A small class-conditioned spectrogram diffusion model, trained from scratch.
Model: 26.9M parameters, log mel input, arch dit, norm rmsnorm, activation squared_relu, moe top_k, num experts 32, patch size [16, 8], layers 14, width 256.
Training: soap at rate 0.0026, batches of 256.
Data: trained on single English command words and digits, spoken by a formant synthesiser in many voices, 78125 training examples, 53.4 epochs.
Rows from block 9 of a small class-conditioned spectrogram diffusion model, named by matrix and row number. Rows with one number within an expert belong to one neuron, the router's apart. Each number is 128 + 32 x the weight over its row's rms, rounded and kept within 0 to 255. All counts start at 0. Numbers have three digits each.
Before each expert's rows are labels from the 100 clips, of 14848 (inputs lightly noised), where the router gives the expert most weight on average: "peak on" is the class under the peak. Only what is clearly more common there than usual is listed. The data: single English command words and digits, spoken by a formant synthesiser in many voices.
# router: router (model.blocks.9.mlp.router.weight, 32x256, trained with AdamW), inputs 0-127
# up: expert up (model.blocks.9.mlp.up, 32x128x256), inputs 0-127
# down: expert down (model.blocks.9.mlp.down, 32x256x128, transposed), outputs 0-127

# expert 16
peak on: /ɑ/
router.16:085096127137181122095149143142147126161128193150172149138111144127120061090082152158071148099223110111049129137149085080172084110120151141115108134142155160132118159103128134108139131201137110146199145112145126105121105102085133136142080126155128149133101137122086129132167136137114180141015160088126146146152135053111053109132190145130105152076114140163158131131121157149133150168135
up.2:128128128128118128128128128128183128128097128128128209128128128143128128128127128151128155103150184128128128128128128128154128098105128128098103128128034128128206128128128128115128128192128255152128128128128128136128128160211128128128182128128128128128131128128128193128128185077185218089128128128128128128128128174128073162128176128091128128128128128128128128128128000128128128085128
down.2:048128128116128128128128128128128128128128128128098189164128128128128128184128183128128128110128128128128232128128143128069128194128128128128128128128128186150103128128128073128128087128078128128113128128128128128128116064128128128128128128128146246128128180128128128128128054000172128190128043128097062128233099128128128128128128128128128128026128114128128128128128141128128128184116
up.3:128090049022128128128033147128153097128128128128128120128224092068117128128128128153104128128128156128128128128128169128132128125128128128083128128081104128128065135128128128128098128128128128128182128079128128128128128128128056128128128128050052128128128128128128128128128128128128128198128128230128128045128163128128128128156139128132128047128128000128201128128128128111128041128171
down.3:128128092128164128128128128128000128128112128105166128128128128128128128128128128128128128000128128128128128128067128128128128128116128128128128205000128151128188128128128128077128128128128123128128128136128128128128128071128128128128128128128128128128128128146115128177128032128128128128172161128128080114128128128128128039128128197128128128120128080108075128118128087081132127128128
up.4:128128128128174128128098128051128125128128128128128128128128128128128140128128128128000128128148128128180128128128128128123128128144128128128128169128143080128128012100128147021128117128165128159128128155204128128128128128128128128128128128137128128060128128128128128190128128128128128083169128128128128128128184116165128128128128128128128104128128128172128065128128128128128128128128
down.4:128058179128078128128128121128128128252128128128128128120128128128128255169128151178128128177105128128128128128128128128128128160103128128124149128128128128128171128128162107198128128186128128128128128212128128128128128128169128131098128128128128128128128156125128128205128128170128165128159128128128128128128128128128139128111113128128241075170128128128128119170128128128128128014128
up.5:128006128128128128129048128128128128128054128128036194056128128128128128128128128139128128128128133128128068128128128128128221128203128128128128128244128128128107231164128128128128128172128132128128128128128128128128128128128128128128128128128128128128128128128128128068128000128128128128128128128128128128128128164128255138117128128168128128128128122128150128128057115144128128108128
down.5:128128178128128128191128128128229116128128128128212128194196149117087128128128128128155075128128128087128128128128128128204108128128128128128051128128128128085128128128128128149014128221128128128034128128131128128064128128128128128128128200118128128128128128109128128164128128128066128128196128135128084128128128128128105128160128128128128128128128128003096128128128128128164078128217
up.6:173128128217128145079128128128128128128128128135128128128135128128128149128128128128128128162148128126154128128128128073217128128128030128128128128060128110128128128128128128128128051128128128128128212128128128128128156128090128069147128128099215128115128128128128128128128128128128128128128207128128129096255117073043128183128128128063086128128128193144128128128148064128174128128128
down.6:189128128128128183129150128132128128128128128128128157128128128083128128128128128128128185115175102128103128136128128128101128128128170128141128127128059187151128128000128166159000169128128106145128128139000128128128128093128128128215057179128128128128128120128097128128128128239117150128128128128128128128128128211128199128128128018128128128142128128128128121128128128128128128128128
up.7:087128128128128128128128254128103128148101078145128128138128128028128128128128150065190128128128128128071061153128128128200128128128128128149128128128145128128119206128128128085128128128128128128128128128128128128128128128125128128128128128145194128119128128122128108128128128128128128011128128128128128128128129126128128128128128128128113128128128128128130128128128128128128128128128
down.7:128128128128186128128034128128128128204156187128128128128128128220128128128128135119196128226128128128062054128128128128108128102128128128145128128119026128159128128128169128128128128137133128000034128128128144145128128128128118076103128166128128185092128128159128128128128128031128128076214175128128131174128128128024128146196128128128161128128128163120159128128128075128128128121128
up.8:128081106128128069179128128128128128128128128048128128128128128128128128128128149075092128093214101187121096128128128128128128128128128169128128230128128128128128128128029221128128128053119128128128128078134128128128128128128128063116158128128128128128164165104079128128128128128128128128128128128128128100127128158187128128128128128219129098128128205128070146173128128147128128128169
down.8:128089128110128128167128128128128103098128098152178128112128141128128128128128128128005128128144128128128128197190150128128191128128128128067090128128128128128128128128128128106128128128128128130128128039061156128128128128128128128128128050134086128128128128128167128128128128128128164038068128128128128157128128128097128128128152128128038128128128093166101128128128128128076128095128
up.9:128128128055128128128093128128073128128128128128128128202128158128128125128128116128128146180128061128128171232128194115128128099128128128128117128128128128128174128071128128126037128128083092128128128128211128128128128136128060128128128069128128128128183080128128128128136077128128128171128117114175128128128167141128128128180200022182128091182128128128128128128128128128128128128165
down.9:121128128161128128128128128166128128064128128128128128104128128128077128128128177128128133152100128128128128088128128094128107128129168128192128128128128128128085095128165128128045128128141128127128128128059148128128124181128091133128128046066128128128128252163128128128128099117128128128085128128128128128117128128128128150128128128109128128128085128128128128128128128128128157048132
up.10:128128128128128128128128000128165141128128128128128058128128128178128074128128162073128128128128154128128128128128128128128128128128122128128128128128128128131128155128128128107128128128128121116128128128128174236128128107128077128128128128128251202128128128030128090128096128152176128128128128216128128128128079181128128049128128128128128128128128128153128089017128128204160128128128
down.10:128128123128128128128128156128128128128158128128062128192128128128128128128128128128088115128128128171128128128128128128128160145117194128100128128085128128128128128128128128139128128128128128255153171000128128128143059128102128230128128128128128158130128128123128128237128056128128128128216201128128082078128128128128128128128128128168128136128128128128128128161128128019128150128128
up.11:148128128128128128131128128128128194128066164128128128128195128128128128128183178128128148128128128032128128128128137128173128116128128128128128128172128137162128179128202128128128128128128128128128128128128132128061055128008128128128128128110128128128107142138128128128128183128090131128201128128128128174128100145128128086128128128128128128071225128110141128128128128028145128128128
down.11:128119128155128046167128128117128156128102128128128128108128128128128070128128176128173128128092128142128138128128086128131128128092128128128128224128128128104128128134036128128128128241128128128152130128155128122152128128142111128102128128107128128131197128128128128128115128128199128128128205128128128040128128128128128128128128255128128099138128147128128128015128156127128128128100
up.12:180128128034035128128031155128128128128128084128128128128128230128128128128128128170128128128128128128106128128128128128135128128128172188128128128174059128128184128128128128128117128000248169128128128191128128128128128128128128221104152128128075128129128128137128145058128209231128128128128141128128128163128128128128128128128128128128069128128128148128095039128081128128246128128128
down.12:128128128128095128128128095128068151125128026128128170128128128128128128128158111127071128128209077128011128128128128128128128128098128128170128185128255128128128136066128128204196128000128133135131128128117128128128178191128128193128128128128128128128128119128128128128142139128060128128198128141128077128128000128128067128128128128133128072128128128128118128128128128128230128128128
up.13:128128128128111128127023105081128128128128092056128128128128128128128128128084128128128029128106128128100128128128128128128128128128128128080128128128193152090128160128128128128128128128128159128087128128128128128128128098128128128015128128128128128128128128128128128113128128255128106128128128128128128098164128128128128128128128128128000128134128128128128128128128128128128128128092
down.13:128128130167153128128128128128128128128160128128128128128128128128128128128128128128128128115065131128128128128128128128128128128128128128128128128242128128139128128128128139128128128128128128128143128128128128128128128120128128085128128128095128128128128152128128128128128049128128128128037128128128128128128128128128128128128128141115128166128128128128128128131116184128128128128128

# expert 0
peak on: /æ/; /ɑ/
router.0:240172159174160155116112117141149147117128129071156144088119078142157093131157130130143078115135141127171130141155095140140119153126098149156105144083100090087146179145168154150155147061117117236248193129137120118175088099131142100143168122129130140144128064129106141141104113049198111128161115099116127105085100112138106159112152045117147115086174098138144050130152120106172150155106
up.2:168211215128147128192128128128188128183079128128128128128128128128128116059128128128128128128096128128128099128155128179116128113174128128110160172128128128057128158176071084174128115103128128128128128147128128128128139128128131053128128145190146128128128128128128128128128128173128128128128128128128187128128128128076050128094128166128093128128128128128128107128159128128128034128192
down.2:118128128128128128128128128128114128128114006045054095128128128128000128128128128134128094128128104128128128108201158128191128128105128128128128128128128128128128128128169128128128179128128128128128044000128128128128128128156128128128128128128128189128128128149128128128128128128128128128128128128128128168128128128066128128128128128128128128083128128159128019128128128128128128128128
up.3:128128128138128128080128128128128128128112128128128038128128120128170190151220128132128128121128128128128057142156128128128128128128195128218218118128149043128128128128128128128192128128128128128128173128128128255128085128128128128128128110128128128128128128128128128128104128169128134128128128052128203128128128211128128128199128074062128128128128128059128128128128128128128128128128
down.3:128134128128128113128128128163128128128128128128128128128128208128128091128128128128134237042128128153018128128128128128128128179128128128128128128128128128128128128101128128128128128128128184067128128128128128128128128128175152128059072128128102128128128128128128060169128194128000128128165128128128128128224140128128128128128128128128128090128128128128128128128128128128128128128183
up.4:164128128128128128128128128128128128128128128128128128128128128128128128128128128128128000128128128128128128128128128128128128128128128128128128128128128128204128128128128128128128128128128128128128128128128128128128128128128128128255128128128128128128128128128126128128128128218128128128078128128128128128128128128128128128128128128128128128128128128128128128128128128128128000128128
down.4:128128128128128128128128128076128128128128128128128128128128128128128128128128128128128128128128128128128128128128128128128128128128144128128102244128128128209128128128128128128128128128128255128128128128128128128128128128128144128128128128128128128128128128128128128128128197128128128128128128103128128128128128128128128128128128128128000128128128128128128128128128128184128128128128
up.5:128128089128026108128128128128119128128064185170000128128128128128128161168172128128128128038102103128128128128128128174128128050128128128128128063146086128128128128128128128060128217128128128128128128062128172128147128051128161128053128128128128128063128128128076128128128128128128090128128128114128128180128128193142093128128054161205128128128128118128061128079128128128128081128197
down.5:112128132128128087128128128128128166101161006128219124112128128137128043128150148128128151128030128157128139128128128128237059172128128128128128128094128128128128176128128128076128128222128237128183128128189128128229128128128255128128128107128128249128128128128128128128128128128006128128210128128175168128128128128128128128128128050128128128137128128128128128128128215128128155128194
up.6:128128128243128128128128128116075128128128128128168128077128128128128057128128054128128060028128128128128128128191128128128128128210233128179128128069128128128155128128128128185128128185114128128128177171128071070128100128128128128157128128128206128128128128128109128128128128128128128128234117128128153128128128128128030195128128128128074128128128128128128128128128128128128128203048
down.6:128128128128128128180125099128129128073210128208128241128128128176000132089128128128061126056072128128128128128137180128030128058128221128178128128128128128134128128128128070077128128152128128128189128128128128162178128128128128128128128128055128219178128128128112136128128128128054128081128228128085128128128128051087090150128128128111128169128128118128091128128128128128113063128128
up.7:128128075128128041128128128128077128128128128128128128128128128128150128128231128192128088124233196128128179105128128128128067128128128091128175128128123128128160128128132079082128128128128128162128103128128212255128098166013128065041128185128128128128128084128153128128111191128128128128181128128128020128128088128033128128128128128190128128207128053128128128128232083128128128128128
down.7:214128167128157128128128128128045220128128188128085128144128128128252128128128128128059128128141128020128002128032128199128128124128128092128128128128128128128128128154128128112128128128128128128128128128083128069128101128128128128128128229128128128128128128127128128128096128128128128128033128128128128128128128128128128128128052128113036128128128128128128221128128128184128128128128
up.8:128128128190128128128128145100225140128076128147128128128128128104222128176128128128128048103128128128128027169128128128128128177128128189129128128128128128180128128137246128128128128128128128128128065128128128165128128194128122128181128187128128124041047128078142158128161128128128128240165128170128128128128191071128084128128128128096128094013128128128128128128063128128128128128128
down.8:128057194128128128128128128098128128128128128128128128128128128128128128116128128128128128128128128128128128128122128128178128227128128128077128128128010128128128199227128128161069128069128207255237128128128095128128128128128042128128128128128128128128128128128128204071128128184168132206128128128127165128078128128128128128128128141128128128128103128128128128128129125128128128128128
up.9:080088128048051075128128101128109128128128159128128128128010221128128082128128128128182128128128128083128128128053128128155072128128128054073128128128128128128128128172122128128128128111128128128128128128128160128128128135128183128128039128128128128073128128128128128128117128209128128193177214255128128128128128128107128128170128128128128128128128128128128128128128128040128128128250
down.9:128128128213110128128169128057162128128169128128128128128128094228122128128128128128128236127128128128079128128128128199130105100128128243073128128021128012128122132128128128128128128128128128075128016125128128128128128128128128103128128128162128105128128128101128144128128083128128128128128128128128192128128147128128115128169128128211152128128128128128128128188093128128128129080128
up.10:128128180128185161197128128128192212128128128128128128091128128128128128128055163128128058128150079128128128128137139128128230128128128210144140186128128098128128128083128060189128038144128128024032103128128128108128081059128128128174152128128145128128128128087128150128128053070106069007128128128116180066128128178128128128103128128128128128128128128178128128128128098128183128128128
down.10:128214117125128127135128183128140128128128070147128183128128128102128017128137128128128124117128152128128128128128081128128161128128122128128133128128182128128129128128072038128128128128128128026041128182109128145128128121128128028077128058128081128128128128128123068151135128128000128081107128128128128128128169169110150128128156128109128128128128128128134149128128128128197121141152
up.11:128128128128128128128056128128128128128128128128128177128162128128128128128128128128171128128146128128128128128128128128255128128128128128145017128128128128128128128128128128128105128128128128128128128128128152128128128128128128128111128128128128102128219128128128128128025109162128128162128128128084128215128110181154128128098128128128227128025128128071128128122128043095128128080108
down.11:102128128128128128182128171128128128128128128128065114084128128128128125128210128128128201128151128211128105128128128128128127128128128128128113128128128128128225128128128128128128086128128128164136110128190071128128139128128128128128128128128128090083128128128161057128162128128114128128128128084128226128196126128128068100128128128128161128159128128128128156161128128230128128100081
up.12:128000128128128128128128128128128128128128128128128128128128128128128128128128111128128128128128128128128128128128128128128128128128128128128128128128128128128128128128128128128128128128128128128128128000128128128128128128128128128128128128128128128128128128128128128128128128128128128128128128128128128128128128128128128128128128128128128128128128128128128128128128128128000128128128
down.12:128128128128128128128128128128128128128128128128128128128128128128128128128128128128128128128128128128128128128128128128255128128128128128128128128128128128128128128128128128128128128255128128128128128128128128000128128222128128128128128128128128128128128128128128128128017128128128128128128128128128128128128128128128128128128128128128128128128128128128128128128128128128128128128128
up.13:182128128128128128233053128141128161091128155128128128204128128128128128128128128049128128167226111128128128128126128128128040140128128077128128128128088128128128128128128128128128128128183128128128088178128105049128128190077128128128128128000108149135128128128128128128128128096128128178128082128128128070128067128128128128128065155128070071168171067238128128128128128128128070052128
down.13:118198128128055128128128183128052165128128073128097128128132128066022095128128128128128128128128128128128128128128128128128188128128128029128128117128128128127219128195108128128128128128128053128128128128128128128128177128128128128037128112179127201128128069128128128128128128062033128049128128128205128128128128128136128128128082128128008128077141128128155128128128128128210128128128

# expert 29
peak on: /oʊ/
router.29:016134131135128046103097129090102099144167157125166182125164140113164039155104135120088131142183075110052141118130130134128116098147089137094166108117212107125159114134078130147089147208124147172182160148170134162105164139174112085163064093106119157155092097120141155128126157136184192125049171143156156141148095108118138118114176074163152211116163138163120131127154163093144169151104
up.2:071128249128128128128128128128128128068128128128128119128128128255163128128128128128128128128096128128169128128158113128128131128128128143128128128000128060128128128128128128128128128202128128206193128128128128132128128091161128082128128128128128128031128128128109128128124128128146128128157128128128194128255128128128128128128128128128145152128068128128095076150128128128128128128128
down.2:128128128000128128113128128128128128128128135229128128128168128088128114128128128128128128128128106128128128128165128128128128128128206128128128128128128128128128147128128128011128128147128020128128193128119128166128128128128066128074128128128128000128128128128128128128128062000128128140062128128128116128092128128128128128128128130128128128128128128133128133128128065128128128128128
up.3:063128128125128111128128128128112124128128128128128128128128128079128179128128128160128204128128128128128128128128128128102128128128128128128128128128216128011000128128128128128128128128128128128171128128105128128128128128176128187170128128128128128128128128128077128128128128128166116200128128128054128128078098255128128128128128067128222128128128128128128128128128128128128128128128
down.3:128161128106128255128128222128173128128128213160169128128194128128000128128128128128128128128150128128128128109185128128128128128128211128128128128128063014128128128128128158174128053128128128128128088128072151128128128128128139128128128128128128128128128092128128128128128128124066092128128128128128128128128128069128128128128144174160180175128133128128128177128128067128128128128128
up.4:106128128073036128128128128128128167100128128127042128128128118128128204128128128064128128128128128128151128128128145128128064217128041128128128128128090128097100128128208128178027128128169128072128092069128128128128128060128128128159128219088090073160128123128167106128128121107128147128128128067128128063153128198128108128128128128000128128128128128128128128128128128180128128126159
down.4:128128128135128128128187128128128128175128151138128128128071128128063128128128128116136146128128128128197128025128013128128128128128158076128106104128128128128128128066128128143070156132076128128128128128152128128128193128192165128128128128195128046128128128128128059128128128128111128128066128128128070135128128110061128128033168128128215143211071138128128128128128128118128128128128
up.5:128128128128128082128129128128128128128128245081128128140128128128071172139128128076147231069128128128143128128054128156128128128154020128170126128128128128128128156120104154085128128128200126128128128073080128128067128128128086059220076128090128171118128086128195065128128128128128128079128128128096110119128128128128128128141184128128106128167128128129128128066159041225128125075128
down.5:128128039128128128103128179128128128128128128201059139255128128128213128101115128128069138062166128128128150128097128128128128128128128093128128128128117128128128128128128128129128128106128128128119092213083157091215108128128055128128128128088128139128055192128128163204151128128055128130128190128128128128128128128128128128128128111128120128165128128128154128128041101128128208128128
up.6:128128136128128091128053128128139107058162128128158082128128178222067078043128128093128128128128138194128128114098209065128128187128169170091128128128131107128128118197128093161128084128077104128091128128128139128128128130128052128171128155128152128128128128109180128128103128120193128128128141124128128128000128168109165099128191106128184090128128128168128082146128127128111117128149
down.6:090128128157135128089128128172128128069128095128049128128128193033128128175128155062128080088128128128128128128128128088105128128061068128128128127128128162128128192180128128069128128128128156117094128128128163128128128128128212128083128128128128128128128128065128128128103128178128168128128128128128131128140128106130128128128128128050118088128128136128180128128072142096229128179128
up.7:188128128128180128128128167128036131088128128128186128128128130068128128128128128128128128032156121128198128044128128190128128128128128128128128072175100128128128162131128109128154128128014137194128128128128128141165128128128128128128128087128128128128138145138200128128128255128128128128105112128128128047128128128128184128128128128084013128128128097128128151128128128128074128128128
down.7:223128115128128128128098189075128197094128128128128128128128128238128128128125125128128018128128128128128173128122128128026128128128112128128099128128128128128130128128128128128128128221128128128060129128128128128128069104128128253128128255125128128128128128128128143128128128128018128128128128128128128128128060031128128128128128128216128128128128128128128128128128128128128128128128
up.8:128128128128128128128128128128128128128128188128197128128108128128128128128128128128255102150095187128128128043067121128149128017128128128128128128128085192128128133128128128025128180046128128128171128091128147128128128128128128128031128070044128128128128070128128018128128222128128128128128128128128128128128128128129128128128128128054128128128128128128128064128128128128128128128128
down.8:128128128128128128153128128128128128128128128187233128128128128128128128128135052128170128073128128128128128128128128128128128174128000128128128075128128128128128128128128128128128128251128128128128128063128128128128137128128128108128128089128071128128128255128128128128128128065128128128128128205128128178156128128202255128095128128121128095078128128128128128128176128128226128128128
up.9:128114128019128128128128157128128128128128128128128128117128022201128128128072128128128112128128128128128128128128128128128128175139128128128128128128064128128128128128128128128128093128128064128128128054147128201128128128128161128128171188128078128128128128128128053167128222128128125164128128128046128167128128128104128128128128128000031178128128128128128128128213128128128128128162
down.9:128116151168128069128128128128128128128128250128128128128150127000128128092128128128128153076160128128119128150128176128128128128128128128128128128128105092128196128049128088128128128128128128128128128128128128255128221128128111128128205128128128128128128025153128153086128068128128145149089125128128073167111128128095128147082128058009128104128118128128099128128122128128104104128128
up.10:217128128128128128128128128076128128141128128152165128128128128199090128128128128128128147084128112215051128128128128128128128128128128128128128128251049128105128128144070148128065128128128128058128128128208128180128150128122131128128128128092112128128166078128128218128128128128063128128213154128128128079156128127128128128073128213246128181177128128128128083128153075128099158128128
down.10:000128181190129136128128135128128128216128084106128128128099128128128060128128128128128255087116128128106128128128149135128128065039097086128128128128128125128128128062128128128128128145128089207061170128058128128128128128128173128120069128128128128144075128128128083128113128144186150162128065128099128128128167128128128128128128094218128128128128128128163236128168128128128128128097
up.11:128128142085128129064128180076128128128128128128155128083220128128128128128163080128128128128128128128099128128128128128128128128128124128128023085164128116128128097213128128128128128128128128128086128147128128091128128128128128128128128089128128128128128067128128045128128128128128128175128198095128128128128128128128128128128128086128128128143117128128128090063128128128128128128128
down.11:056128128178128128128128128128128031128128041128128128128128153128128128128128128128124153128128095128086128128168128128128128128128128175128128128128128128128128128128128128128128128101128030039137128128128200128128128128128128128128128093128159007128165128128128128163128128143193128128171128162128128163128128128128128128128128207149128000128128038128154071128093128128128128128128
up.12:106154015037128097128128128128128128067128128128128128128128191128128128143128128046128095128128068128128128128164167095128246056128075128128199050128185128128128128128128104128128134069052128128128128100067128230131128128128128101128128128128128033128161128104180128128128173004128128128128091128116128128128128128128128103128128128128128213128153128130128128128144106092135213128128
down.12:128128107076128128128128074047128128128128255128086128195128034128180128128128128128088128128128128128128128128128164128128128094128128128128128100128128128128128128210152128128128146158128135128128176128128080128128124164128128207174128115128070156078032128128128128153128128128128193132251128128128128128128128151111128128128137128178209159157128128078128128128128128128128128232128
up.13:128128128011128075128147128128128128089128162128077145128128128222118128110128128128128128128128128128244128128128128107128128136128128128128128128128255128185128128033128128128187128243128128024065128128128128128128128128128128128128078179128128128128128128128128128128128188128128128145123097128121072124128128255128128128128128015128128145128128128128128128128128128097071128128128
down.13:134128161195128120111128128140246108212142048128185206128128128071093128128128128128128128128128128113173198128128128108128128153128087128128128128128009122128128128149128097128083128128175128255170128128211128128128128166128145128128090128150128128128128128128128128128128128118128098128128026128128128128128128014141142128128128000052098128128128154128126128128128128128156075128128

# expert 1
peak on: silence
router.1:139154147153110103111136126124112082155159132161055113142122138102088046134108156188147151119134100115078115129085108133136057044173134111133117134208110185160102123079101153102129129142140153163164110158215181128141172132137149144154136111143133185173155101137131114128144114194150161116120154156124144078092116134119121099131110084098131144143141113125133124144125130106124125153114
up.2:128098128128139128144219133128128128128128128141067123128128198112169128165078165100194128128128092128127099099136128096080128128128174128128128163128128128169126128170144095128128084147128128116128128141128128128195128168128128129108128128077128128083083090128128161226150128128165128193128128113149128128128068128103128128185128128128128128169128131128128128093128125195119152190185
down.2:128167128128190128209071128133128128128128128148128128090116128128128128128071128116178128164128080153128128125111128128128128128128167128128127118128128067092157128128035106112137221128187128128124162128128139128126128066095128109128128128149128128064096184128128111152170174128128128128128128128128128128128082128100128128126128128128128128128128128128128128168121188063189128112128
up.3:128128128128128128154128128128128128128128128128128053159128110128128128128081128128163128128128128128158128196128128128142128128128128158128044128128128128128128094128128128116128128128128128128128128128128128128128091128128128128128231128255128128128128128128128128138128128128128128128128128128128154128086128128188127128098128128128128115128128128127255128128128128128220128128034
down.3:128128128128128062128180128128128128128128128128128254191128191079220128128128128087121128128128255179128128128128128068128128133128163128128128128128172128128128128078128128158128128128173128034128154128128128128128128128035128128037128128128128128128128128128128128128128128128128128095214128128128128128128077128187187128128128128128227128128128128196183128128128225128128128128128
up.4:062128128094128122151128128128128128128128065128192205128128128128128255042063128128128128128130128121128128128128128128128128128128128128128128128231128128128083128192128128128128128128128128128128128128128182128128128128128128128128128128128128128116128128128088128209128128128193128128255167128128128083128128128128128128128128128189128128128128128128128107128228151190049240128128
down.4:128128128128128255128128128128128128128128128128077240128157128128128128128026128128128128112128128128128119128128128128075106128128113128128128128128128128128128128128128128128128128128178128128128128128128184128067128128128128187128249128021128069128128079142128128128128128128128075174018180130128101128128154095128128027095128012125238181128130125128128171128128152128215128128121
up.5:128155128128128128105128128128128158128128128128128128128179128103149128128177128128128128128128128128128159024128128182128128128128128128114128128128128128128138128245128128128078191128138128128128128128128166054142150091128128128068121128128128128236128128128128128080128128128128128128167187128128089128128052128128128128128128128128128185168128197154128128128072128128128128128128
down.5:128128128128107128128128128128089128128112128128128128128022128128061128128128084170128128128128150128128128128186128128128128128120223128076153128128128051128140166128197128128128101128128128169128128137128136014098128199128135128128128128128128128164128128128128128045128139128128094128128128026128225128128128124128128128128158128128128128128128128199128128128160091128128128071128
up.6:128128167128135128118128118128128128128128128128122128128097128128128128147193144230128128128128128128128128128128128096128128094128128128163128120128072135155128128157052161129166055118128128128128128128102128128211128128164128154085128098128091128128128078128172128123170163128128128158128128128128128128128151128128128128128128128128128128171128154128128128128211072047128128156128
down.6:128145193128128128173128128184220128118072157128128128128128067128128128128128120128128128128128128128128128128190128128128166128128179137128108128128166173128128128128194169128178179128233128128128128128163128128082128128072128128128128128128128128078128128053086128042146128128128070128128128048128185128128128067128128128200128128128128128128128128128128042156128208162128128089128
up.7:128128145128128128072128128128128128193128128128128113128128125128229122139128128128108128128128128128206128186104128128128128128108128125128128128128128128128135128204128128128128128242128128128128128128128232128128216128128224077089151128128128164128128128174128128156128128128128131128128128128128128000128128128128128006128128128128128128128198128128128128016128128034128199128128
down.7:128085128128128182128128128128128128029151128117128128128074128128061139128137128128128128128101128089202128038128128128040128128128130162128128128084128055128128128128128128128128080128139128128128128128126128128128128128069128128128128128128090128128128095185128128128128128128105128128128128128128128128128128222222128128128045128128128161128128128128128204198128128128145255128128
up.8:175128154132128177104113128132128128128102191128064128128102128128080050128128128128146128156158128128087046156128128128128125128128128151085128128195128124146128173068128128142128128064072128128146103092134201128187128085128038105195128128105128051128212128128153128128114128161128128126128160128025128079128108184192122090085112033118128135140170128128120104128138046121128128145128
down.8:172060146128156149128128128112128101202128199128128128100128063128063127128108076128133178128128128101128073116128128176126133128128125128128128077107128179121128128150128128128164098128174128128128128101128089073089128128132128163128179128078084161077190119143128145128128155067174128171104128128128159128183102128155090150158128128128128084159196128123128078128142198128128154122097
up.9:128171183128128121209128128128115086128084128128097128171128170128191152164162128128128128128074210090204128128193128130128105111128129128128064128128128068128061183148092128128184080128128078117128128128080128128104063128128128128128118128128128162128150043128128128143128128125121142177128128139128128128128128128128128128174128128128128107128128145126128128128128128081128095097105
down.9:159096192128128081171128128128170070128192128141147128128128145128113128128128128110087128128184190128128128128077128128151128138038128128128180128128128128149053069128128128139128173128128128128128128128128128128159216136086128128128128128142093128128128180128128128162128119128128101127128128043142128128128128128128128132073079128128128128171085095128209096128128128179128128175128
up.10:128201128128152128128063128128128128128085128128128068031058128173128128128128128128128128162104128206128128128128128128128128128128128190128099128128128016128128128128131128128128130128128128098116070128128128128128128128128128160128128128128128128128066128128128128128128128128128128128128097128059128126085128128128128128128128048194201128128128128128128128128128091128128128128128
down.10:128128128128152128128128128128128128028128128047128128024128128000130128251007128182128128217128128128128128128128128128068128128174128241128128128153128065128128024128128061128128128102128163188128120128113255128128128128128128225156128128128128128128128128128081128128159128128128128128128128128128128128128128049128128128186128128128128128128128128128128128128128128128128085128128
up.11:128128128128128128128212128128128128128128128128128128128128128202128128128128128128128128128128128128128128139055128032128128000128128128128128128128128128128128128128128128128128128128076128019128128128128128128128128128128000128128128128128051128128135128128128128128128128124128128128114136181128128128046128128128128128128128128128128128128128128128144128128194128125128128046203
down.11:128128128128128128185128128128058128128182128128128128128128128166128128094128142128128128128128128128128128220128128130128128128133031128128092128118128128128109128085128191128128128128128124091211128128128128174128128128128128128128077128085128128128128128050128128128028128128128128107128195128223128128103128153128149128128128128128085128128128128128128160128092128046078120128128
up.12:128128114128128128128221128137128128128128128180070078128128128122229118167128128128162170128166128128128131128209155148148128026128128128128189128128128128128128128196128132128128128128128128128128128128128158128128128134021208128128128055171128179128128128065128128128128128128223128128128043180128128128128128128128120128130128128189128128134185128160049128128128083231136128128128
down.12:128128016128200128128189122128015128195128128128128128140233128150128128128075128225106128067144128224135128128156128128128128128128207076151128163098128064157128128128128128128172105128202106065128092107128128058128052128128128145128128128057209128191128128178085128128128069128128128128130128128128128128128128128128185128128128128128128128128128128112128114079128128128159128038128
up.13:128128128128128128202188128128159084128163128128128128128111128082142128159085128128128135128170128128167117106082128128128163128113128128117163128128128160128128074205128128104128105128156050128128128128128153153189157128100183128128128128128156156128134128092128128152166159128128128128128128041097176150128128109128128128128164128087128128193182118128128128128128116185128172128132
down.13:128128128128128156180109120219128096128117128128120128128128128128128128128128084128128128128112016128128128207190128079128201128128152128046126128138128169128175202128129128128128128128108128128187128128128128163128128128128099128089128180128084128128128097092078125149183128128128197128134128203128128119128168128097128128166128128128128128072193219128128128128128128094128144128128